From a checkpoint of a small sound classifier.
Model: 3.64M parameters, log mel input, norm rmsnorm, activation gelu, layers 6.
Training: adamw at rate 0.0011, batches of 256, held-out accuracy 92%.
Data: trained on simulated sounds of rotating machines with and without faults, 39062 training examples, 149.4 epochs.
Rows from block 3, named by matrix and row number. Rows with one number belong to one neuron. Each number is 128 + 32 x the weight over its row's rms, rounded and kept within 0 to 255. All counts start at 0. Numbers have three digits each. After the name is the row's rms in percent of the matrix's.
# fc1: MLP up (model.blocks.3.mlp.fc1.weight, 768x384), inputs 256-383
# fc2: MLP down (model.blocks.3.mlp.fc2.weight, 384x768, transposed), outputs 256-383
fc1.421 104:122162100167113161121118255107095121097077082075152096169106130103186090082142121091091167118126197096213132116171154091157103126128192098141133119097084104055097134127071102141096134146147096113069132105120096108174106122113161134189163066157139082097153105122168110149093167119140104157096067181160108097166147081129136073133122131162123143045110103161163133107140129122137187122165
fc1.422 098:116124101092137066141148115082101103085193131177154169117076148133133218159129120120098116127158128020055144094085106142067174112170136131062151138147139095159152076089129086067135125147120152115134137123115155137086111196101105119141165112140140117134118124135090108158108114098152174161119076120151133120074083137138117189113167131183134058108179136138134104168083153138133102138153
fc1.423 104:122112131130145137119162164095154127122161097097118146095108128090156145086131107151146079128146167112110130114118155151099206166105151139098173129132132085074188094150142043161131190124110129127125124165197125129122173083150126115188106121227071084113057117088157167149128102076081174174110149162119153136140113119076097077115065074046153134102186133129139099151067115103087156113143
fc1.424 099:106139101181099113132095124104099105183147110170152112139170142173132157106105104118126104183126131138119149150157133140188146140108156128115141120156105099147103176114126139114103109146114123064120123132155142152176076141181116178120120144114112155145120077171146140129130125165071119156086055100058123059107130134164175120098109165067093108096139138181147133103113142126149128141119
fc1.425 100:081139115156167192147115253088175127107083117146129117113115105115157152098152099131159122107120177136188109149130143156104125135152209126065101153140100117108149100074136154095157104150108098135124121116118107126104126127108138133154173122171172067017128194105115162127124120133125140170083150189149074126114167129103174106105118108148091131114198138114122163177123125163138099150166
fc1.426 098:177141126144105132148042133125092131148132156174132146084051142106103131097068178069094133156163154158147093102112060158103079154166135114139165124136107131184144158087054143134161078153143120174121141148124114132136085129114057098083096130103093195168129124145087140154191113137112142105139126082108138122236091131118085128094154156158073144107108111188175155113136125147132138146153
fc1.427 089:197158103165150141179084146118121093144206160182157108074125148128133154179116105132135092145119096078125074149134064122120160128172134094091172156148113097096204152084130133133195133135129166131148168152139151117120104166131142132171099139139176163111083115140093132163148106154105138165139066120171144115155122125126122139033168092157104084133165133129125170150082133218100088149173
fc1.428 101:121151103117135132111129111151081133112127146082124126033069154151122115163106143146160062159087138079201057168089101099067086108154136089132170123117145102125165134142143123129182136110132164081133157134102130076109130106101157157115138136125164163100088134107099039185137098143109090081205078104153091127189110170117121132116092106114108116086147119095142147126146082117106132184191
fc1.429 104:148155204153135149144114150151049050181122128238109150159114178127134153126066185105109155175095108098120142163162149134187097179122105144106206147182171128137123166126104123085163127105115137115172138075112148060134094113160148157108121126117131200103161126177140108108124089173145174111138109132112131115117104129173139093112139142142088069107116162110103115098128146118093088193135
fc1.430 080:137156114156153087135061127124136161139167083160161155205156155147113122109105135129077077120124130137111203123147104143147161119099145183124116161132091149090155086141107139146117080155130168181164147161247156129109101066177090126113118108190094130145140110182147132151108143171124101157089090113087122128098141137157158115124125136094134125143167136161108164104126177174129130094105
fc1.431 108:158153158061102124132095104151158094147079106160154159088099115155189090139124114110124104185089116185123140129108121071144170138130150108134064155115183135143151151100174139153120116172138108141169147142145154084144164119125124162119108180129147122157125140153121108183129150108130144095161145060149123157085131158118159103136088124122104136131097133154140142111115054124043104082116
fc1.432 100:102177138171149164136189096069134104174086129114128201137166119135145157103127062122122132126109133123141143142157162141081120158134121150103103141138167159068158096172143116071095136139151159060122100130153140174127107133158116090223164099167136160148123118186226151108122094114097117145116118143065131110123147110167102128155137182092132174130096115111081119143142164115174107144108
fc1.433 102:165141125192134085148167113088045125110126152111140071132159166147134141134120176098146147129114182125126198134151142113156108136162098175147139148138114129074120121158095104046121148175133103142169152151098105115127108102152194064167125101101134135141144104113170104111114085139144118146158070124094097019071114139201054133124173171137117128151126174139150093110132195110097129157114
fc1.434 112:073151117159185143111148166072127120172156103152165121171078142141127124155120088145139118142129111124096174155105090093160091159114149167076137166145151139103154106127133151062079124146143172103082131120119104151120149173113090097158210085143133093092136120131132131121091084151099119190085084098147094100158087117092069149095116089176066087072220150131105224178119169114129127145155
fc1.435 099:073167117101122136129131194126080141098148138130149166108046144120190242111107176110144156125213081117134105144097089077087200100134138126074113153197165086176142128108128133047166129125145112134048127115107150113145108163153149119162124154149146147079101117114157131145150103148145122132100091136144164126142158157084128156123168146151170072130187112161083083150112153128113167193142
fc1.436 098:136174126163132164137159219163115093136145077136120093143091231107142161132107099110122100217129123110139130140069125063163155105140168159063089129145149054075123120136104148071166157087153100100167188126117130140072101137098078096144152077102139133103153131062170074119137139165148127134132057209112101142136150166151154135090086181105046101116179140113179078100109147155131109099086
fc1.438 105:109092095151117169129126134129111105092121097114126068166102160147109092101085106108104153139132205152136110104101156163051133155196142158131103133123078151125115109077096142104182117032208123113083157081070087128153124092111141129117148107080142137116130086107206101130123176116145130110120071094114096125081121117073041185083178143105149141138088094085089169143141103128134136110175
fc1.439 102:212199110145114108111137108124099095154139141149119123147157149133136108156091056142126080133087103090150123141154168101186108105149107158084186138169170139127115110098117140095175126115107152115181123147170129102062054105121117178166079107102169194079142108112188118081138073167107138161130081164099149131110162198208113129135065150103127122126177144168095075163098159138121088145121
fc1.440 102:140108105166179162127082156080139078190189082145116124163137106127096116136109089136141111143119156131082154158088149180173129157130150176092104144130109093105147162189103100151099155101118090131153138095132141146136088125151130135217113107163108115147146091137127062125109132110098102190095104089111097035095075152126144108095100162059083063134117150138121103105118069101148154107086
fc1.441 101:141112158089137104119120138149113141103094132142146139115155183167139156159118180061163151161091149180093112145135085112056100159158177188150107136164206158155146114098144146103098151171152178116142133174073103086126162136224115125092098137081095165122161202088090065110105105136121081085145182088147166130155162139058140113153109131112064089086169126165128099084169139114095109151159
fc1.442 106:144101135152077174139141094090103075070097118144100062088144153143168137105070115129099145138134181143094121101144136114081105160142132131076182128140150112133102086125115102129130133117139089113130198131139099116110146132136130103185171075088116140100128121094134082147124091145156104188071062142086088057117127178179099133119103144071099074101102126148153100126126110143057115101133
fc1.444 097:110137181071148092141119120131134136184133098120097087129082155120167202134140160080117154205163125113114107090157131094185156164148133161144144125128165142136125103142080068181094100168103114122147099135101099095130124100119137068142053130096125090123156164159065127132152144140145145075113147083163130106123117109093119112155147127166060124108117119157185183098107075120131124145201
fc1.445 089:093133137096040093169132080126109097143148184155155122092173096125103143059084137118120085174106122152105101115068049146150151132157142065130105179182094076089120124092113096092138121117128114110126121099130115105073167151157167158157082145148156154165091124154157143156140115111094121124197117083111126131144085158115161183090183107155154158177089123115137071203100120133148123146061
fc1.446 090:106154133126196115206111193097148129145148108135168143072137135086171136134128150112131063159136150123169122108125172132163164159157106147114184192135168106115153095132151114120197173108157156099128159108128177125116123174097115090151120082165112108102116147108121070153142086180088171135140115150132105116095094122108096124076110083137094084085194215144138124167119128175057098162162
fc1.447 104:145121162164198131127094073118140124111116122155125151158173154131113133159137135163149071137108163136172152149112108109130139115146102105133131127109119079111174152108143160115118129162102156131133122140130144144108150169087071074173115123158170129135149197094099082142113075141112126122144112104109133098160114190125160097130110107137069156173129217139136077158110090099109125135163
fc1.448 097:119130130121135171129163147062117105201173106142125115131142102103117176095126099138094138127095098152103121158088133141100132134107171184070157133179150102130121132151133110088082158119144142070160152137139106174138129152126187176175105152176140106118160112160131092133139077100127138209055106164135101079049086119067152116134116103127051109179137140149152146135102114121146151145100
fc1.449 106:115095109183152142123143163057077045121114129114133129157102118053166122124126083125110131179086166100137156151138106085162110145149134145095139141117115121056139090119105114078139154139107097120156131141144067134091127144102141112171187073172154167084161108123198025110113079105113089176146103139124090112160106129153100142120107110084039142114154169167207063163124161117134121133112
fc1.450 101:107133195078111135158145075165125165130122101131113125064121171124131112140107122151118145094157120166071152109134109060067122100151133094115097129171210098122152195146104105146093209105113137106149132076117121115095133114166136129115113122084131182154131154160128129166109146124100121091179152152070206136132160122112146083120133129126173103127117116169096159113125123124122125159098
fc1.451 106:221097103168102097118143085045047066205132126122118164124126144124150188148065113128088081110137123106161143166119079072150108094116100156100147110136154093143127138113188121099133139130116145120124094099114129149085156118105091135165109139149110178123166158156126082116124082155111145150155091094111198111162080177179095141154103097124102146117118116114169108133114125093134106181102
fc1.452 086:152172142140162158195107151105106094111091104151127106141151146088177120152136067154080080138075144158122143098128150128100118176182164153102179213171150117102171063090096083029162163116141147106110155125133155112104148138098072123201151091160176135074119113154154094196142103138125129138076147140100133106113149161122130132099115087158063147098125138129123157133107124149163072145177
fc1.453 098:112167156123124118154161152113092123117106158133150127109160109136188134140144093080101139174002167085113136139173160121100124156145188141100144175118176147107127091173139105136125132122200106109071113157136196123089092175128146098118195068142106114175176128145105131117156144152138096114114153191165082115123097074162124148132143092158121159140124149193138118110122118138127089093116
fc1.454 100:111173093118120160119129158154096015119162095123123061149119143111141139118043098095081121248137185102132152146094138080148158170140107114101108134141145116124106107117128117150167079101105065105189197135147092100099076119119116118079068134146181143131164104103124093145094132107143176119093050078138091098129124125231097162112099167153095130143125139136184119133153133193116117143111
fc1.455 100:183198132106089100126111113146113109166095125129147143120169135116131125132100118125106167156158131143154098131130157139090139108154163114121123149143137122100119115140144121129167119177126104156136160121138152142130084159132136178169200086118139146122101119133190137134197129135144185088125143123160168129083179134112087082101114122156168136144069108170134099134115111156130107167145
fc1.456 102:162151131087167159138048158160097104149129073110126129100122189119157120089063143146048074224092134113175101147121129142171126221161139117118135139158152117161167100123124131168147114159132108113127169152147101092097086132130083110114123122131140091068131152070124090116121120146081140071181112110174074128132074161153109125158066123125070131134179143152112177154110148119053103147182
fc1.457 104:146127081102089131136114125156099125151110149113126153065114136125129113130155081133124136100186145140153046114143151114044108107117155141117127107135109106171158100143048115084104160148210184126082109133151119145130122103108113141107151082144131066122182112118144094128154148166141097109130143226101084172141157124119137089102147171106144139151101106137201159080138176134158140136125
fc1.458 104:128081130104138090155142155079117117109101086138159099123079108073213136066115162117131131131143134084111074114050054141127159164132141159108194160103159128152103054114089079133195136134159088065094130108093185174083111189125130119138153120166154130144101123102146132131126181109079168139112113161130123083175134091119069089138188086110140102149077103169100170185102141213110151174140
fc1.459 100:098135157155157069149152085135157102155150098089116149130094146097135183121066124181123140124156161163076158130134122075160126085151129155113130136128143109160118133140060083126102127130101130103104088115137150136150119139175167103187138097086125165152075079187164162131142162149141135164119055185095158108104154083128108095122137177155113102070083083126096160113133167124136135170155
fc1.460 099:157148099031185130159101141141145137144085064155125137140105125135172138073124121117119140130141131137159149084097162152135105184163116143129081150173082149152135163040137088183119065100115097146187124115134106178160119133103109111112118130101152113119146131165059164149098149163080150120129133106197135163118102131091189146156117181145093132127129131085148180129146096190137125151110
fc1.461 100:075106179074145117130150098109125097162198127125159173174129131111181170153120110117114133131098109141085090164080169155114165151141195225048114146083182118182110116103089126069138162118186173118148154131070141171034136125152153154117131108162159090187186135075110089096147095129148140115169154142131146092072126105147135182135148142147103118154146146155163142115133150125104101153113
fc1.462 094:134126167097120091154140145128131118077147151136170110102087110081154095085118189068118144172128115107131197125088079099110111147175149163159175159071147139110122035113117114090178177135193106037113150168159123156094129173154066088159149112154192146082123108153108133149106130168074156101194103160147117077100107132100092099139148060112138114107167146099101172164099142167096117156136
fc1.463 095:133113154115090169151117157127129138125151111208168112067134072071126112185157118177056117147052126121139103177184111085108136086130172112115148151183101094128158115153079115109145163115161160093093111161161149061142165146101116134154142155187124129109105151108134132170116114126097156148113133154167121125147166138119157078138133098128073078100140160175157126136121138143112072122196
fc1.464 104:081092108086124186143167121114130054173066144119132113070076157121181124155143091102157138145167111124126117168100101149137166129124178123091132134156140090167128137126133120160154112112133136166157158156136092094062058100158140188135084170148116092128138171040108099160162149159153159150130104123129124061128147143130139136113146104147114152117148128160170159170117151124109161149112
fc1.465 099:189124117145171106146146173122125175103108131103128112051119079134173083153157140119099110158080145155165106111136173097155152161114180071135147111090135119082111079105147097135140098110177132059064133108118171102114187132097111140133124093129164127079071122135096133130156185146116134125133162147162149125154178096115135082107171154108091165115148139101210084189094128135127125185122
fc1.466 099:184109128132115137136148155101149139243140063148115120108118094103157186169097159173121110131156091140116083172156145125182171182121135128141206153143143179167110160068143122119170091148086161121128118119127128169101141113101114109150097116102106149122133122120163145142141101141109203114116122091121179134072114093109137071104125134128105130106144085150175115100124132177118055142117
fc1.467 100:100135148120146137149091063128181112080166168123113108114118097140104208161120107158143085118113124142067142153089152146149150136115128136069173140091107094144132158153124104153097159105119143135145106086113175138121092129093107129104141111099118108153130080145154144185093140156157116179171047091154169144079076155150189107143133134128112133127115104171099124162155099148094131091127
fc1.468 105:181161154091151134116136097101081165118127124170147127111126168125142095171109164123099141109097121142090145106200139102124156116134108144135111143157172109170139122153137054133109147103144189077068119165152160065128114138119161079177110090089138146148112120147138122220179152152161150090134147111126181146142151119107099161104085164139188130123063068133153150131152066138160136148116
fc1.469 095:188118144090135118169104127151098162112148089115115168070085151142124131162143125110127119086174135131141080105132148159153181152133150103120179115099131132130103162117129068155113132087159161094103155078204112159130134104106088127101122127133118104113133097124117070151172125113063113095114144123107105156150158122071137171106111155132138142099139140147182087143065103106149135137105
fc1.470 093:155176128102153095183117188106126102085144134186176148116112139101146124091093166131040086131124155100116131086141134112105137097138153148125134189211140115089175086123122098115151116132108106097063140162127159032112061184089079102131124064159105132089110122111080145133105172125080177127130136145119137105169127118152084096097152110082092072063145218135181141154099116152165090125149
fc1.471 101:123146106145115132116142186072180141082113058113149077074071152123179090176151106145107117142177170109194132076130148151114195153122133132100106131133105163138146125097136140140179113110148182109135154180053104098101126137031084113195144140184082095126140145080133192111149143121074168154143121125129177129211142120106099095124074125082140107114130180082101157193084123199101123145138
fc1.472 102:069097103155093100151139116112153084186148152140134084133131180101176132064100136088136118132092145202127101120147075084107162091146148124117090152118107118132136135121131128137158126148146039154155126110129140092140151082189182144136088103071164155165176142107154139102156069127164084089127118151132172127108148181101138103129104160120128106114109143128153127076122150128074099153136
fc1.473 104:078130133099109098144167073131107126171134116081159104110135167129133139134081153114122143103150123161151125162139103081158124093127136094117095153122189100137117155177136100135137107137101123076131100112062179111102134115142162183120106128110102159164132103143165151158118176154181183118159111105056161140095135167121108053112125162130101107135106173152149219094118107141150168151134
fc1.474 099:100130089073116105175116148106132112133152171125174107097104100052201104095141099098150119139120132081140100104141122098097143171181154143095141146094199130143110086167106125127138119108145085063176146128067195136097085138117162145094107108175117104135149142090113127123154131133081164116136145161149140133146084074104108142090134065141177117110110193159137161164094138222067156143139
fc2.421 101:069096150151112144078158152097134185155131076204087049149141124166092143099085212117157084094151100128108132103070151131141114152130116126140109121141153119060148125136180172166111110132130119141185169124113124196178146105091164069143094153126105078157103127115125064098086099176109131130075142094121143137117146188157133088143092119120069093111162107093156126144122110118135167167161
fc2.422 097:178118161120134098110169177183110168125137145149073127117110127142137107087075117117119204175100183135083162084095155117096144169107100124155094082108113114112129144077124140139159138180107156134179157158079073073146077101132079180104128172140156117117200066151141105125116153143144153154171124114175198089166139148121165146123044158159089130122066106194127124148140111203187154117153
fc2.423 097:141125086082149122133161106101133146112146160160120149176082129191149094131193142112156132083159114106122146152113109145146133119103133114140110112098104074082089124118172150154043111112119120056131100146138136116121128125146118137144147130139168102159119098154189164127071078123142137130141158141161107064195071074151112125146116100103084103157153078123157110094181126120117113115131
fc2.424 105:088165122077161119081148126102118083168165078136100169135124121171121130100194145084123114143165129152140117109116078101131151063079139057156130110157128143100132174103083166139149115075124126105129138150153136081119123156120118113143110148172115121070148168130136131118096134106136107091113090182157107150107150113104117162107125170112105167123154125162123178133089183119172140191124
fc2.425 107:109133075130123197141214122121128147146118150156145146097137190157111093109132105168183155147140075193137132080076115150141170127097109135165163152085098084072116134106057132199076093109160119094140128113152140088151129106132151155109120098159118143127128100093161139132084154162107107168135149075117087121138138105144125137101077054152108120136093106149147098106106133039062101163120
fc2.426 098:167122102116155050128142084130152125159128189134118100079071128182153126143147133114063105149143147154099111093106119118107165121096135130124082101064119142090154107163117118157121143129155144093082144160130094110093086151096025122203124181146167122110122148168129107107163160158091127154147098169140096104182095163144087136087130171147138104157148111160104166162114195158131111131123
fc2.427 077:143120144167058153143123211140162075126154095105090105086153120167118159136102152116185120170156169146112106059089161101069147202133172097174055144154138104090129162108158135137091183125063142152125133087050104171109112168198101111124190115118108109114106090168148088110064103090114143126107094158155166111086095126075140104160084127157093150112101149065162152171106137137156091133125
fc2.428 112:132136132105113142181077146104105110173118108044131110137129137135120110151166208139128072101113121096114066155147161138085100146151130144106154199180082158115143097149174116117139081124152128147139127116132154104101172189113193095115140092123146125095118142143088160128093156097075133120101105173159144177063112105108154054128128118066122145111144161124054113144114142094143142106111
fc2.429 106:142111117110091142120107128070167112094127143163126092168123074147140122120100129128208111119133131081184154142155066081132149137107200112166108141155121079155087108177115143132122097140183092074187120136125124156100128101089163170180116144178100100167128095136133119213154141095145147077120103105125125172091074138122151185139138125089076148159173113126143124164152113117140146126137
fc2.430 067:139136145082106161163106137148126125096106119118086179076101134115190123122180155122078119143136157103187084181149125105078089156132138066126131150159132137228148127124132086097155082173157110096119135091161178118115130124127103148111084145092153165050119064135073135116123162111141122101183114145178154187092118074135144130135164164147102134160134185153092129139102114151110142078131
fc2.431 098:132164129053204089131090177083139073101131182147126154144139149102129111184122145133132110046131093122144127129128064090151096110138153126104094086001130127105063158144124143108163155045095082116070174155109172158174108123092102073141098177172124120164112133128153157145078122167138146112165069152124092218127164141110120170153134130116167172159097082112123116148148135171145148129063
fc2.432 108:107046135113077148140142145161095179144081079176133130164089143186124109115144110093136156185131083144167126116121196146155134078093113086170153132129157096088125104115125099198108079106124126086136085134137091146124118081181134120132123097080091074158197133078089091132137108110133088148049106153077175029157112127171182177107110106091097092126151108149142132098125115106132113159090
fc2.433 104:147167125130129133179116153118163090142164124135090147078151148128099093066126145119147089156212126160084103120118079074131184176177123091122090144129114119142115135126099178170181130097148058125175144099140139134189144114111135115140117141097121169101098135123121095175088172111090121155159093138109139118117150098097144062094112129095133115141125199140159160182091155149086155113188
fc2.434 119:089147112092177171232122155137121103159085135079106150058163156138072101118157109142184082156163136151159126158113197106143131081146092125118157116138038188152102100146145106119107136127173097133101108110118179140149156080175107133145170078092098088107101126128103069177107119099105099134139115173109157153075162120087144130132154128081089120123088100115105073165067156100179091162124
fc2.435 121:090098117146170106123179190164117151130161116180189085148150077085135125116103132135138172181109102124144208126145105104134147170134060179135140142163159152096120170153167148172143160176139129118165075128088115166140121105097071137136095148143109142107140105096143090139126080166117098145151138096128175171113185157089200130101127100188130175147104163092118140114132046182126149113147
fc2.436 100:178148138153105102151116184166101158130080124117113118162099143175069157120148105091118164237104109107106102086120170142116078145143090120121150105147140133106167092138074078140162168111143125159116158115163160132135075102119122111103141146100078084165140069098075098172125151160086130155168140162104166111164149110102149113125178160126119086170097146122112184187174155125173112121099
fc2.438 105:107114100119182058085122143094138145139091150197125102152183134159146113094120092090156121138101122160154188078095134163089153099101099144185174128083185170111086161133098207143147112145127106107126076139147171118079141130154110131155125128166132165091111109144119080061143182087105085175146181203127130138151155136181188164116111130184097127094089133154154151116168152117120064156118
fc2.439 105:165092158160166104107126127110117142073122114103148113164148141109141159055172133127137159147121163118110187086081112128084077177158123058156198132137171130123116153100103188163132147179134101151084144185124183102115121174173095148150086180132150121149135091242110110119149174122130151126136180135198129138115133102078097141153156185133097184101160087110147173124159129140123096156119
fc2.440 105:098126097116148110131092125103196141130099119137130108149157146158157108160153124112124134123119119155162144115133100097135115114122163154165138040087086122094087225187120161117123137073153149083141194124184133123152160183100078109186113089099097115091118142157156128138066168134157103156141132143157160142118049149142115207159122059053126161103137141129154172150136153120124100160096
fc2.441 103:200129070103136101159155113124095133163141117142152166102121097159133114169151120125145093089130056172107125182099111102154151087068136117168150069115060158120075130095116162151127090128132131127150110165092105120115105090163136113099140138166176126123166171121159161128150146162094120155098107157103104106155145144079135160071096032082104101140104114168066120100167132112157105125121
fc2.442 105:090077121127047131116162102192091148149125084128136090134122128150088081102147084140146210172111111164137191104107179128173183126165055101138111098080178100151118134097082120145141140103140161121133094115081128163172052065109131172092115115128135107092100137104090088092195113165144126173153139135098132083148151146096156150102130118156095087167169160136141135125130154091161135088080
fc2.444 103:119141136153150141174127084177130146122109094121181112102092117113124166117101125179151121151102119039133172161120152127085175101118094129111106139101098181140127136144148108158122097169136108145078102138132168097105088112109073134106098094121170084116137100114079102093146145163119109172191165138120126156134140119120133159087175141175138130125157174159119174181078172132076094067136
fc2.445 083:075136124087110096113123150121130089145116084163092152141135118179169138077074129109143103133136120097113089158136120137126160100162107117134108123181112140077144174098103150130129117185072127185115144125098121137173150125147154171129135156159104144140141127188149105141083098079112109157137092126129139149066128119143183166128026135102114136094109112148185135152048114182145056122160
fc2.446 074:077113127141129117081130144146182136132145134159129166151140159176159113120055153148144122145137133128108199104120167117161151155084140091105199107146140172132119098100136163117118158169103150148172126106125161130116163100133151201084160140105058110094129114120077067079139105085100133140115116197105131130166175078167177181169137152149151082087121105132101102149125126166159101105104
fc2.447 104:107109149159112169134129195141124170081111172120171072108150120107074169084122068182150163141145086077127180117173109127068094148116117088159177155148111147103101136153132107106164179133176031116162080143138145122153141143129113101146085145171128123149165085163082158163097113086136124153166131147094110138098159111081099128115145106153165112149049084088154079168145106133118161123150
fc2.448 101:128057124082116140178150126119097108159093107180151111142167117134091105117152121171122150116101093164144146123153185111164103103125110178126162115077089151073101128151112140090125120097154191096194111107150089162087121137145114115107093093035114110084081152186170119129118104127150123119124092140087180078152150141115161223164113059110112142126075072120136093149113073121108131114045
fc2.449 107:142099120137087134155187216142072141122150100127075077103092098130051178091140103093167143183154092115053132137139153159140151134138067118125073126158140178137174159095116103195119138125155110172181125139113156146193073076090139142079154130157120069142130128120120043127153132170111141194136166113151138110100146154147153075138154150159116121137132121166104142199112164158162144091099
fc2.450 103:159186075134131131107128092158161118179143111117144175085097135161126137151139155156079088104171149166154126127086120101105207210152108126195109131082095176134063175076118163167108116105095154106058090102084121139088147138168143150097135130151125143140086152095149106113066085132076111142086105107120118168165128080116104155124080141159116130101080151139125139129201091080130127150095
fc2.451 102:177112114145120168170173181146075224168097137083103056137132118142109153125128047129148156151121087139121137082119181182111099082171063108111158150124141118120150102115120103160097133129150097082123127145121157151132029102107141166134129086161146111077158102200149073143119115138123138154106187139132117074111133133109114124122136132144105098125081089116168152147106152140119123106118
fc2.452 076:092094166142134111120156159172087140109172155100075107125137158147170135156178161125112083167199122150103105151096219122084116162107160119126170113127077128170121132079108108148189175161134138164114163103146154123166113137154125112105147154131097116085079130093107106134123146136156159165124125145141140153059147081053102079120125083164103173093099171095054136153133136126142129109183
fc2.453 113:145171130128161162155153129125110178183142079157120136090080148211164149152133145158094115154160187127158110125090158137083113131174130155114122168112140098150134088100135116116122107138098154196061150122118142091140084146137137149093130143099146132118092066126077144093125208124099104175105142162170068094143101059173129091107098139112097077090170160105151162124134144147099060170137
fc2.454 096:091155141140124113201128116167126167105117122103108134087163118156128157051118102133123161199070144098134125139154125117098124155108127096171123146159116161084154163103108167155145115145141083144112117106204177090117120134079118158102098129092062082085152080105119082120101157145135067177149156138207167125110132073117126203113128197127139101098146187162156190166150148198117160126117
fc2.455 110:179128111122161165140115164187097140169088149067134176108121133116096149109106132083154135138089139148114098072159144126101123145083042119097167161105119174131149134115108114138140116140136150114151178085153113094126080083057178140095118145139157113097134125096114063124163156134106152144126124094127125093112147184147153132092138123130141135115065112097098098203113124119112127133098
fc2.456 091:141106120113107150155150155111096147138123107133159169098018141172136121165141108179135133123144093127129138181155147127154159127116111144139155107144110126189076086146136143078124085107182122115186113142045119142118159081107114134170084073129148086105122112120102179196118137112116160090115111084032094130149114119128174171072164074087148041201100139087134149087126095094136101138085
fc2.457 109:137051069097132082126142088115111132150140174079134140168116125093113129054078096111161146174075161118103148137151109156123170139150106100151134163151167162121140147133131126139132064131118071164164135077100110127148145084163153170131121161117073168102154146144139098125117090136137130134132111098144136162162150151129196104097091135102078144132168069127158078112144158187183109100117
fc2.458 105:117079091133133103124159091093095077125118122191176143163146130146155059103173158151108098096142140117177142115071094106088170144066163152126123154094120146091113132078096161159060104180088190128122098067056104095128122117175153148073039125115116118120058115124077106098084100143099129123143099170086138161115146122121107176110096091164153183130118128104157078076094045145150100141122
fc2.459 104:149110112096111177073170114148096131154150121130125135102089136118083094121155147157077132111197141160171129118119157130165143096152072108151184131111136148117151110064087132084133104149116149175131063148112100120156181103201099129130127139124124104078138116115125139072120185102161134148101140132164094111105090095113133082103044147127057113162140111166109052126131187064098141157147
fc2.460 094:174146122148074111207115162122082102097141167085118096084065155179106146156119168115133070125123138155124126102116167083048111111092185093179124134147097167146118112132174081144115081127150146126124137135123128107110157102099140126120081100137179082138074154167127054185122095157127114130130099190123082089094140123148135151099166062144154093099094160105168107130118104085116112086103
fc2.461 093:146154092132191093143076176110098086145128135175099155156135135156143065115132123127100079084116127129155123079124131091109127094139162167143110149105158103112083098121134092120145138122118139068121079120079060144119114059168112109118072142143106146146113095119170090094113085097106141107116077162071157131134132083112123192135136113176099102140084016134126125067076077073174090154117
fc2.462 086:103112143117110127134146080077104125107138096122141126165106150181120086101200141145078096095187086136117155111111076078130085113110115177179159127121167145153119163059059120155106134153105169112139164114118118139096155119156064145123107095120085167159140186175123118103135149095076062162121153127131113143117132182086113158102105085105099228096144151159113102127105125140087122124163
fc2.463 083:162166108120155087131134099060151133121071131114084134195150143124193097118117108100088131102112153075094137160176120131165149104099173144091132104110135171184079098153125138125106062152117111144186122100126110144183191068151143114111108074052108103119146166140109142133102114063145101128099132098154164116154101117148131143170057111097126163156122091171177108176134137112165116148136
fc2.464 118:109111143145082122188132146124097051186066186131079126087138105113102124161169139178073168073083107140088103145172179107177074144147129132139119152121144104086162079135116070091151139159175160136192148111112104131111123095116150071101067070093132104098124116115152126111086074190147155119115096084136154141065138145096058136123139126091142137166149116125154062155112122144114133130123
fc2.465 111:155190127117112138099138203110136098114078128096099166148090102163097130109082102151124068137137117084152086163131212078085152090108124180185162140132119123120110118143089091101082142172143132133119160086131104122181185121102166106177106096122134103145103123173063074145095134068092049121088119170133089105045115113128153106165112087079145080121084113125115103120122139128160059090124
fc2.466 106:124110116118128096076107117131112164100124119106192098143126071124105154097109143074133109107114166098128137125104099145118122117125102086136152114120173136108156138100120136163153118170077123075081153193138164122056091136102092119127087189152126120139181151182072082157147117128135160133131185129098087106173176207140153231142123175151095132115107068144139176105117124161166121132109
fc2.467 095:154172132108039215100145145152181135163123084162104150110058104152193120149137142155065125124107119134140124119138179085095116027155108105128185145095096113155114117143148161103104153169105141126163151062111042148128121091133093147099112063107105071134119050158095170097137117088113150131176124060135144084137098082131154142153088127157101051135136175134109165161133138135035127195095
fc2.468 118:156158137125146163183114135114122124151110123086138162107105139191149167151135125136144117120134141116181079158121156137097123137111132104144109177137136174131150079114110111145130062164136182154083159104123096050112061147086167198134095105113131104117077085128139124107130185147083082150091126175158095093143136130159136126163115133119134109144094112100096162170161159135104052127134
fc2.469 088:134121118131122180056138141112125151095097094108147126190041142193187133194106133100134138109139128079178143139094116154122142116110195109141087099102109135136137123113098141142111136116111086109133139131136067074106115145142110167153143094147136127185140133147139124128148115166123128104092104114143077066130101080139136154121112102166113087124134100110143142083141090119179085146137
fc2.470 068:227162163187098113149097107137113122157214091186136110159135112114116171155148139138111142143139152161182111106141127104106139176144165163166155160143111174248122166118078139128156128079120121170087155117128112116094134149154108119137168204102100125058126160178200127147128185107164118120125095129127145121145153104112157131144074103130131100069117111118108154110110117115152100176099
fc2.471 104:102062135120101180158173101093107102135098088136137098083105139099116145157109150133168130119124121124072130163171106137172101142156112159131134114177136094131103071144192096119111133202153153066118118144156137151095177086113159170119112127169194190150108135126108153117132087155151109082103121080130068153145087104133102111107159093144154135137132096072148060112075106143074172139131
fc2.472 099:099154126135137089121083134150124158168100159078124131111140123142121132123161104205116137137133060157145029104114191138089119083088105070150145172094139102075114072141120130108141100111116084139168150165145113097102113124114136099158199084120159044039151109116102082121133099118069093139073183136148093092138112126110138174114120104132097094143153068105129144123133114106157128113101
fc2.473 110:115192123125108186111099065133143074120121129128176132135132167124162087121138174148117113048165114138165120127113104132150168097138130107190148135056123092122146139119134180119170138110145125148131112121107144071146211147164110109139113155126150131131124158128171104136037133115168108068109058127136114143153110109082094095132072151095157148139112083139154094126181139107102088201110
fc2.474 089:087107159120177148076017151123133104145133104132101143165166121140083124100135130146108120109153173129121116116133156167124063190093130154176148126089168099081101159124160109115145142114129118085158174137182135135143163117131094079173158121102162136088124107128100097054106118084137146136147084128122180155124114139097147163121129155069109139105113140130092123060114109144114094144160